Rows from block 8 of a small segmentation model, named by matrix and row number. Rows with one number belong to one channel. Each number is 500 + 50 x the weight over its row's rms, rounded and kept within 0 to 999. All counts start at 0. Numbers have three digits each.
After each channel's rows are labels from the 100 images, of 14976, where the channel reaches its highest value: "top examples" is what is common among them. Only what is clearly more common there than usual is listed. The data: rendered dice on a table.
# convs0: first 3x3 conv (model.decb.0.0.convs.0.weight, 256x512x3x3, standardized in use, each kernel summed), inputs 171-341
# convs1: second 3x3 conv (model.decb.0.0.convs.1.weight, 256x256x3x3, standardized in use, transposed, each kernel summed), outputs 128-255

convs0.87:491491510449481511451491512498516499488567527592512537593490485490412544490497459503469526582554505556502557497590509563544496511576519552647523481555486484477435549518559536451493491495496522456412465481565518523460487564554485526424585496448540485489470496538528485492498450341428474455379615478507541519576528572514538473526580506532477403524523533416469456602532480430546520506497552449479401564590436609426509535587550521522433534471480496487489406457474435458536506558508487488516504519498435454488515487489
convs1.87:545574476530510423524531561398532435504529431570506493532481461474493547519497454473461454513519526411429522415520489514512516530492496562439464527511519484424494484505488423530587443524434532520466565446527516528504477570478607491398502389417486538528558489474502443568439474604458543503505498539410446558609542431564508489488553496466455540552485532575594501492607376528429512548516
top examples: black die

convs0.155:544429542532550428457459552483471476515526473464481511548549492408514494466446486470485472540541531507525484523548513548582456499500426513465448500508503512515548478505482488501592512450518493450545492486552485534507530495501488496446490469520475499508541515608510437596623519484446458499510465540481495584473513503503535551507631456507481563478591456513493543553525432390589481553515476491552568509493425487515545519481405413452589533558519534546550479432476518405550530531453547503467329459440464494586628498434
convs1.155:473578570477511444569513499450550450522540479595407441464504473442493551461442538491416522534517527515483495430526509461546562464475481556534512524554484474515506512513535558436513587433453477427497509556553549472499442411535500577498480524458496581526483534551431417493485533549510487559525483460520388493394412510544431485481436543513551469421439509484513421522469454484481482495460
top examples: dice: one; total: 4

convs0.224:555531496465510534498548546475543493523546525559507471510483534518504483547497548535447519536532493553536495546597568498607462518595542539522513456473573570443529547497524557542561524524522544490535522483538501571537488612543558525535534543542503536572558436455493460514399442500433471412417442493499452432417480402511610477497510454504414371458434474516461439456437456455515441444514488495470305471474421477407485397429517405481367459551500423417490532531479461504493454532492461547482482452484362510512497541445
convs1.224:484494490513487557532370517599467558433465452486515580469465509451540534500547541451524487457577502518543523506504552531556523429575481454589578426497528500489513470512562417445481567513440446533499574556567543463511553422520580468464565468544573515487500526520483437509549493500460534474416523502458477500469546504482459502500479436443539486609384411520446417534530556381542506573593
top examples: black die

convs0.239:555464462464473462503513474501472499478512540447512426493511495483484514477474469542586500556413504579519501498540539494457470508629541526524557469510497495459578552512477493475528484415496554488481486538526481519436545436512576523486489523508530477521520564517530471518464541628549427562516491490531491508540394462467640510393437483482479404533429435592529550525479444632545460523436413524402355505512579498512449481519519479517634472569476492569483582478538446524497397474550561478539515448453344564503420537524
convs1.239:489561486445511500465466503532457478470396462547440422529500432438525507443521515473532439490546519453500472497435516533510410542490373464508548428439494464476516430560502421543473558576407445544590444494431510576510488600495476421531494412572543560487506475420500446540531535483419566455481471488440504545484485479445502458497579441562531436681499393514420518501619508459508515525522
top examples: dice: one

convs0.15:486494514461590500497465491484540534514473492511497550476510551473534446476498495491512514572517541538514468498402511523457536463455453492517446459486471462580461474501524408509457514595512450448427558471507480516506553432512485503517469463487427497492470458420547543464340544429587518607343614413548513561481487513564614526553539604536519523589387529559544450512435543606581520524578368504633547455437525504548474499494544529551517471495545504514437559574529414450437517438496515537522599516559402453426503530493
convs1.15:404462433527495500509484516485448505484471568479521470499575529474501420502539515502499524486394589458455415550497460500465477507480524503443451530408389543445465459519394544408557572477472658510519517491553394506563468528535441537518535502521495470542471302424508525472509439501478464505504496514474562478436531612544585539509527457508449571473580509540632568480465459599459584534453
top examples: black die

convs0.237:467509489516490486487489489507458520475490540583519547444477480509491493501494500535520434524481460495552486540476535451446483463540525494489503503483570535495571504406521600430490482449407535456530451549555425567494477595551551518455473503592465434509582507496494548464532539616505500597510461489480442484453514481578513355472382484468488498568461425486551446497445419675562432460495362515405505495573570425443543402556570457556601474457572475546442466514478537459652533437470508437547602502522521594422458506662
convs1.237:531440474592558565486493576538556487439484514422423564621566498533425517448562541573495412476419569526394477494512509472563557540471483523465441511383554436482576529436553488492556497535514541501442437539451403536493445479417413525595423525536471462539508419467478458514452564493398392482552593552483533511452493477533482522493469540522516599496590529565514530455526510492508555453543
top examples: dice: three

convs0.137:467499502467480476445435488491546482552524480511455452505408584465474489503461555506489476560511518501575459445584567658539457501513463594554527421494536583466391483542518467522497391458563538469493479486504493474546490510507478459492537430480491456544507632556448436557520532533509480517399558486501441543517378585467550460515517449471572395509427435524532507457451493461490610517414479533483599564510524508521468590533478516468497455506478470575413506452527445578384420436460531530548541470483427546430466524560
convs1.137:511432502451539477486575475454438551522454450486498556416520555592467421511466539401548473454399507520527427534522394466405361528477449530501492575454418543454574521533404488488484563452464581523486443540469460478561492508460453492540480589551516519513465456544552441455541542482552503452522468467495621524481480444533571453534427452465440455480501458544457474490488527530483509543356
top examples: black die

convs0.33:519507460484539477481538483345463491467524494446526517537502493482462508458494479560531485554402436510492553465441507487562442564599486528484452648535544455470461526500616499501487516503487498485566516489394516533442475464470460595478488585518442513546466396471572486485475482483455523414469524514528477485424421472572533451467426542534526481529528514597589525522452481483473526641484546531522448500563539512543542536453464528540545561498534470474530585510518433511472450384593492625581584502600433456522542538491
convs1.33:578504483525402476519528449490594477554567563518510476486547508420511451503433552537495435465372498533543507596566496492419555508522629503407487576524516523520493461421459531442474421517575541546502503464420466501499558467513498580511394515447500395525475493382525557395460504429545502500524471457564583474477437456562519565531541530513490581368560535500562530482395530562471497440479
top examples: dice: three

convs0.64:486481484527484460522561560494509492491523534437487419526498479523512478452552498492458489513504481531517500482511492508501552561429497507506467508512551442509464500526536481568429564433556536460525551468530522470460503507527499522507509525516499527479491507443495500577452430492533515409462543535490392526471551521526437363534518463490505524514552441515511446434392484549485565492547496498576411497619554566517556434597354479485473421407422454564468585541493522600448473515547487552531692554701553547511532448651
convs1.64:540516495463416437534537451460540438594560528484556475425531534431457479404493490478481507458428476496540581618505538562474478456573603464484500511491508552478410501519468573476429513511581508531500543482535426593514550528408528565539503517496480467445523558496461645361503379437537510594499510484533532508491492489502542546453453514544520565389502542499617493501397477559457514485462
top examples: dice: three

convs0.26:527592481512496491430509529580501523555493469523440422531520457502473552518530486503480425520524527544462504438611531585513558490420462521570448408497506546546408532568415461556484459538517559455449514531546515513447540468482506420541524442519546488468458591474508463586475570416545615573391485450481534540477535679576507491552472460542502471511485466457525518394562534499460540471518498454556391622529422518449553494435522341478552478523490505461457565441498549543568439503547589520516397439504444477537559517538
convs1.26:405492491482535518479518496513491487526524459502488453488608474546478525510496537467516495453413454478482471482494581424515353549472459527471486512475395499487542492489360529440520554548470592499475459565477453519556523459508435467592464587546549517564522486682469493492515530485526469483524443464528604456487519506455525505556477457513444483512538516579495494453523467442457550423401
top examples: black die

convs0.133:492473482513416479497521499496505427498484502606499533546440449438461522612528429532513496539523480565517598359492468516566535441439515549493451413485555523360493472447491502517442508466458471504496463511575427480449511459494476512565550487510586550503449467487485584531583577529552516477513528540415501487452606561502488493486579633476471527451470584536510478551510505399433514577467529456526586513530586504508569538539425563452544534425486499511595569431431586539475514577595516490522390494541551439582524591476
convs1.133:491527565455463495476505495417465535470522580552515498403499474617539469527492632575473492517476478466501466506417506473467542462508485514483501525611514584559475542482445478413539503427533410535478471420530490445454482435477438512516549503447496467500430495441473555468454498478547560572434526520556547510531528527545520546470495544557531527521507555508578473528460500527390568469466
top examples: total: 2